config.toml
model = "image captioner"
image_size = 32
cutout = 0.4
vocab_size = 54
encoder_stem = "single"
fusion = "prefix"
decoder_width = 192
decoder_norm_position = "pre"
decoder_activation = "gelu_tanh"
decoder_layer_scale_init = 0.1
lr = 0.014
steps = 4000
final_lr_fraction = 0
Rows from block 5 of the text decoder, named by matrix and row number. Rows with one number belong to one neuron. Each number is 500 + 25 x the weight over its row's rms, rounded and kept within 0 to 999. All counts start at 0. Numbers have three digits each. After the name is the row's rms in percent of the matrix's.
# fc1: MLP up (decoder.blocks.5.mlp.fc1.weight, 768x192), inputs 96-191
# fc2: MLP down (decoder.blocks.5.mlp.fc2.weight, 192x768, transposed), outputs 96-191
fc1.468 106:479476516500502468519487526473537527480452525498483516509498521512488470490519494526484522498455503533493500497512506526497500478476498514498499483502505504477464487490524501462476537539494518538472520505496496476494503495537511537490476503541509483470462447436506494509516517509542494501
fc2.468 094:466518527481502527507460479511474538501508486461480515462545502469490487536485520512523494511467520498527511527476543506497494520503442479491522527477467531495473469497488477481494472469462501451523510480433521538487463477563511546504525496480445481503502485510463525503492508539461487477
fc1.469 087:461491484529528497508512522502477446507462500504489500553495509490484491486506519502481490503547536501530532473532550479487492475498506521480497516502484520480488511498503512490512490468554494458506530505512492469465497482423518505522499508553498574494514512485497514498475511507505528490
fc2.469 094:494502516470504525474501530513476522501533496490521537524526483513486483518457511497502484470495490482500530445554501513523524526543490526476506494492450489554514508488553496484484511517495536480511488524487490498495504493526499473527465537509524531522470474517439489459536439494483528493
fc1.470 182:498486504545497515494458509459495481510528494456488524506536459480495509495514506500527528481524514477500498525507476433465531483509528485504536447499491522530500473487534491515516514490497535517524474491477506511480505502455527488518472499491493546510507523482509469483485496547501491494
fc2.470 200:516500482464501501497436497514519519495547508479489501517479494506486489502548489509489506539501502489503520514478483499515506487506514495543516446521479491501496497505504439536505507527504492536504509495499505491498506499490380498517512496488499519510490502498517494465565522510475476505
fc1.471 044:496498491478442488484472492463507481508490513511486526526533481497480539470499504529494491519482522493525467515542503498504460506486507515510502518529534496499499521472510530465492499468484487515450448488506509470499525524494487547508447472511479531503457514525520524491536528510456510480
fc2.471 045:524538524512527493485535475463461499458497510478501518506517513521473481528486522547513505497489532538508511490506461481481531491488451475511465531462509475465511515512539489515456540534502548461519489527502496507476490486486509453546494541495483516499519506472545528520452487464502458472
fc1.472 142:495513478576523496492521489463524527493471540517475490502506477536494479512537550490538525460458496480521487564481501539512529458472497523511490453444507485501483501491465512510495477495441470490508484508533439565495485541490541512514496487484476508484474461482522516448509515499530535454
fc2.472 149:507530493483535472510486518481516503484487492478481480504472473476547552496508493514504556489492469496442485515524492495485440533518488485519527543537544464502537482493493510515514497519501549592472451500491487485514520535530506510472484503492502535524476532528482495546529501512545528550
fc1.473 165:518474505469540483478506547507527476464528504536514539525463502488521467486485501473515499538511496496497507512509504533522548524500454500493510463444458496494514515491507507488490494520485508491504537483496540503498519523512464480494499525497491492452449468458519545515505503496512475481
fc2.473 147:485484461521513484483502513515502552487508511507536512479533533502454475491536544496499472468490510499505485524517500475530447524467490538495506558504477488507473482483498493488519476485513497497526454490503497531515527456481588464509470491483525495519473501495488493509429517443468537492
fc1.474 079:491528479531531507497485521478500458437528511521463552527471537500467521518474531509512462474486504525449537498515511517528547533514465523482501513484480470498478506468541488486517508482465510507499541508488511511470475500510501461552472512513460547497485492473471459518530485494487507539
fc2.474 084:501490492486502493526480506564526509562442483500493509547521512508498513505484510474496525487467481517514485497499466504517493486471490484496542513525496457476502484483529485512486473518514504555478461487493480502498486511522499511491519468475525426488499503509507510526505540478501490438
fc1.475 167:479491522483468495535500492502558479526513462527483504486535482474479495477556511471493498484468491474533506496541504498452525485489536466540489499485464518466506515542500523487488457523489503486530482500454493503486476528467504484504519507485424482493473493492504495525494498522487441492
fc2.475 170:508500530507543446504521495518506502486419490511515496503433499490508543513523479499487497541492467507499498496499486499488521483509515528530471486496501514500512506527462446526496490490483480478496536506556488528522509522473514490451506452518507484443455533514477519512452454501464498509
fc1.476 151:454547533519439461525473471496471507500499537479508471510486528490525542527499520445558487462506505494502532515477474489495555494469514498564490479478484550508470499508502511508476488503470512497512529539489503546498467492515453471501511473480493469494526446503522551517471475489572520492
fc2.476 148:503492489488528554501532462531520522471529514474475502467516493515474479504544497473475517510476478530453492494449538518464501522469537489492478480517537504500511503462436492551495516549482471518532483491458508486498496507502502509496480513500514514535509518549508487520581516482442489522
fc1.477 084:476525538511490520504534480490523527478513477459485469524497494497521482484492492491517503472463488490497488540511504493438478503488521462541495484495491461517549519542497504515462537502497489516498488464495482529523449516538493530542509433501523510560481498469499505472481498468521518513
fc2.477 088:559478506549460523476493526542466476552508486481522479511472524492474520483505484520507506510522503479475487498505489489497528492500503506470516503441473493480483493487495488513506513508484505478515513517467490491496513494517500502513464498522478507493486495506457466483448470483510480475
fc1.478 058:499487498569486497507491504481472508469510477490484479480504494433483521482533524524493517474512510471492486510517477456522539529530468541481487478498531497476523512476490516452511497515480505493493495550542543521471530477494468471508491470529502533502500511528505501520501482488438513464
fc2.478 069:476452514494514496510533555514528489494498515487535541564515498453458486506477513455496481502476545447493527458489498491468493500504429465522474481469525478486490514513547497508492477475473470492488481515529477498501505518506507502525509488447504481499491493495488500473494495508553514533
fc1.479 069:468495528477489511467436498499516493508516497474473475546524487487475533519494518479511533521497507515529490503472525493463523480483459496470510524490511477484452446478476506483483474500506486451473475506491494479501498474505499488516534500523493522486512439487488548491522522492485484485
fc2.479 067:518525480505533516540504503498534513504531498488474463488487524512535483520534493495478522498473492467519558528547465498510471544530497503515482486488472496501512537559540525505495494517527502498481525477516513521517490523497526485499452483501490546485449537495502478491494516503501501504
fc1.480 079:507533511527522539476470513508515544465485496500479501474524488453524514479558464515517484480513490493457544502507507500511513479498478542453505516466474489448496511461487474441485494523504494503494531484485526519500506483484466516516473509468524463481504479493504445480469524491551538509
fc2.480 077:485525418438505473525516491516510471553506500472502523505493503499516496553532545523495481465475509468515532467496491512489495515526516526490476469504515484480429506479452525487507512505497526480468488477501531482499517542443524487536500492504503516521496513528487474496510490479493519500
fc1.481 096:498503473503538520506458499508504553514514518538498538504501505540510474524460486485543513509521542493481482485490526464498498471488487468475463430506507520449476492517534503475503471529515496509488518503470488532492536508545500529556471497573487498508467476500542525519484484493499521485
fc2.481 098:454503487524462499475458463487486460459522504487479483452490495464475516471500503497510541500526497540503502463533500513449489523488517537526477552539486504541490471487565471502513489487511483506489497448529505504495467495512512512443505504484456504537477513554489508520492556478471510547
fc1.482 148:510518521474501500447478512511481459486506497519477528499502550514456480500524522490487506486453506502482510517458474498522506502491509491514473499503559535472491486527509546479504474511515485503525497522478542475479466508497443475504476469497453502509509557544509460541535455473541495486
fc2.482 154:486504487480496518496487500474479512514480499494470489470435531537527506499476488467459497467479508477500504535501521480474486491486519520538509523487488481483554513502486490505510498462463537482489471500531485511497507563501459506540503523506474492442509442518493540464478510515474532482
fc1.483 147:520522497508501506487470514500526522482499497497509533515513514492489456489493467499529509525511502463551490465499507463490516595512497516537510499529480492547518523492535485517518475529563479497516482529500520478479509530460514530507485521486521485534482524499460497519538461502494485511
fc2.483 141:510483450485520496473509528497521531476566503473483486505524501520527456514483505513503493527504520482556501517512539537503544448472508487464465502514485488511478505520478530429490498563488475520535490481506484504499447490518541479524475502533478466469490468540509459480482486505501542493
fc1.484 076:462538501463538533465495512511559480513585530460459562530443540494505500477470501509465536495485509504473525505490525512523510483467493519464528539527507499476454519518530474515516516510462477496504499515515515476502477498540529509512468512537461475517472451521489536510512509531491525505
fc2.484 073:505459502469447478466478513499484493464466474460476487504504558532504484566534437503529524535547507532522476510499495512481495515545518490504523485519480525456527484498478465461501482497509485530532469524490472473512539532531486602501511505483527521494455516509492434474529513497486507511
fc1.485 066:500514518503526492531471500547488527541519489504504545498487482456507493528523511514474527509507547480546470509480483491537531498486486475509475514467519512517526536481456517508494483465537515508489450501479536497500484478517524478461535514492505492560483468495492482510508564512535506484
fc2.485 067:495514481498498533487501547481512482473526482503464546520477480519463526499483496510505519461505537537495495528506484522525500490523515433440518501522445506523503471492533490479461484550515491506539512495512468545568511526500488496562513546493490520496502508514482488515489505486467516494
fc1.486 111:483514489529439517496478464529554483493510507540469503494503496478462458508522527524525520484488512509515545480516511517547559495497500522494525485545506516509517497503564487498481502515502506468472490464525548567522478514481497536521533495519495518533517474501463526477513514524531504486
fc2.486 111:502507522509523533517488461526466541470555475514531513486498528525466543521528558491458497538489483476470471481493510529517478497481451535471455493514453471490458513505527501462461486467530487490513493473501521476534489474541542518475506505502506500453504504495476483537502487534501515501
fc1.487 068:462502523458517509506487497478498478522501432503520500502514512491497487481470534501539515479443483486508521511533476485480477472499441548502462540498502495515483517484483496486519491477494542491486501487486521460481488494476468529515470490474507519522498531513481486477494511459509500436
fc2.487 071:487464445519519517475532482518495494508483504521504507545507511520477473563570504455526459496466460503491517489528532499493493559498499462513516502473533525523516548499465523510462469563496488497505496509523497457507508526484533479505486460495489535492520474503498464522499514493502506492
fc1.488 131:494507513498552502487480510469499530519510529511521489533461503513464488471500507467476498469530492480474496518516520496493503492507476518536504501467553446536519547484497486480533539498533494473448461538486491481459526523480538498498424501498479485482535494492490477455518524473501459514
fc2.488 119:443467475514514475509533513497503523504480534462468509528472496505531546518496482496406514455495530500472465491481504507517474489537518502472483503505483548516474530458530478506467505481514457510560522477484467526515541485501489492561472491552481528447496506508455495519487541492520485580
fc1.489 148:523481540493499559494519459524528512531493499515505490514537498476482468476526493511525494519501507487535483494497515514485533542448519501523489492451487503528513585563486511474504480508534464507490515506502474494486488552484499487479536518494515461517493487494510446501519492495508478510
fc2.489 149:497556537519538450505483486475513503475500518485524491492482498454510496478465531523498473462498476508437565488488528513509485489506483488502494527488502459477525476482529464565497497496490511457534538477525492477501494472525505473523487522478479482494507511566520524467499475468491517526
fc1.490 169:515526495519487541487489523522522491470505489500501494492520511478475479461507522500459468530490508507490461485459509487494520494461516494526485489492502500504487532467483531521509472526496452522507514474468505502483502546534477498460491544499416471497482500439483506499499515507486497452
fc2.490 163:474493510453441485501486492497520465471492513510500510504504529493477614520480511503514469521520520489427503509589526541476528508472470481490509565468513497512489545497495507555519503460492523467519473475532516502495506495488467517513552475506512491501512509561519543502553487516495502492
fc1.491 160:499492491509518476483521501500501493506470504502505428500491554488511512489488509469515552502517541476485490516474471487524513519454491496555549514508432542494529508492533528504510539528562507485479490491502506481505580499537472472497492489512498474492519490490456483472517498466507468504
fc2.491 162:486513515481577538507525517498482481530511463505486512501509500473494478508488527491540512511492479474491501494509503517452516495484483464519485514481487517508496475505487492567498480552484504463517538482556494504500516456503433520495495515511534487475509521451502517496489506502531472468
fc1.492 072:541525519466473526522485502472489523508535502504496456463495505482468495479493451480516513515463483474535543540509499504547505512516519479517492486471508478465485516498498526456499510506488499512490507525498499480483514507493471474508473511493541549515488517496462465534506497492512493493
fc2.492 071:483514477437523500511480524514510502514491536507527508521502471517490487522489508536522516490489466435460512525474495521516517494517483486522464517512501476536522500528508538473519465511516445473492500509528493531516456498479509483538501501498498501512494482521524504542497504524522499507
fc1.493 106:422547445478494520498499511530562497533490512489416502508511499485505524489463555470475522494488480503495512520522486501490459540474513472482488537518511480490471536510504486490530459494521530514526488467505468504508546490502482515491515524517477501525526486511473448468559457514522506487
fc2.493 100:480479480470521537552589514494493461516483513520528541476508516467517498511517479507489539518489491496453475523517479516511494468497490495509548502502488514513543514501472533454466561458498475467494506504480507524462506489521505502529514473460440535498462505555520472497472521538464508508
fc1.494 127:516524473515487488512479557433510499538506476498499519502479495475503499559504526506540490499493524486543496510494528498541522506502517517517494479502465461479426506489490524468509529543503540487478480516509487494505536510509486501504514507503496482520521511456473466513518524523536504532
fc2.494 111:478474491457537470517509497462521514524504490479516486456505515482493472491457459511519515490508497542487474537489478488494499492527514479499505524528495514472530511504528495498487513497470478519422479487515404526493462485485516493520516448459511511445501494527532474487507493499485491469
fc1.495 085:507479496536479518498490526511520461478516534485539466541451500541512468470470520501474505498450493485487551508493545509523462514474517467519514513498489497466476507457518532493544511487475487513476464489491506495508531500505502494487449503491504487505478526484476502463502576536494507486
fc2.495 080:498534526523467452547517475455515498505472510498514483469496512448494519491508457441515539495454520525485524499498508510524520508537511526496489541519517540509571495486530484512510454532470494545527522501472511538517525505479491485520494499500482489504519455489473531508508502519488486526
fc1.496 068:481499447523472528497475474465524467553468490456496494518484470494489520512484502508492518474501463484474525454501527524527489467512504475517491498551513452503514490497546475499509490498504472453485521475504474465487480529509503516543494553465522520539524503482511499458511483501519474482
fc2.496 074:543523492500531464454507483483446513491533477546494495517523488512506519512518471474495465519494480485508475498497529502487518520495488499486482501526527509485498474487468512490547501488535524527526453483497494534468528514491529480497524509506516499495520483498505466519466508538470529511
fc1.497 065:474500497504544556520502512481514487505520449497522515533490509511491504479457510486482478465496444487466497476473515522502503529485461484492506503492496525485503511484552528539510531507501504477505464512486533489487530495505510456471458504487505489526468481522471533526540520507486522503
fc2.497 067:510481468510495476526517527531535484468477504477492457473493479504511493426493502466530492560507495499518502499494556443451493509505508508515504502520512490520505550546490476508514501483492513517526539490516480541481526492486488499552495500503500502437489504506497540469543482501522513521
fc1.498 078:477491501532544478448460540480499540535505522476471527472484518527498550468476496527478517481522468486520530492524524487502481567514498487523527504512496519501550535487449471520527495508486506462442453499459499497489520510530472471557491499523496480533496510502492508508464522510489459548
fc2.498 073:505496495481491467509534473504521530442502486488522493492526520501515509505483502516553505553526484466487507481494501490515532491489525531485551500544494467463475511478511519520521472459494568500490562534520483534501487473505542513525498509494538517470487511487486474495502520503505514469
fc1.499 067:502494504502486534514485485498499476497495504489494484509489505494503555497508554516486500513480491495528530508487542521458567522521510514521517479530515488525505469531444484483493492436502479506496525539511500474512479513438502512473488472562499484504482514481441493511428505519486502516
fc2.499 065:554477468490513494450525518444517490469506460441545505508507494510506478492516528476496454493502488467494467526517506505539462485529486514500491514448469481466500494517535515502535505523492521522497513540522507477489521492537484450509521492532498486498475486498549511507508534525536514510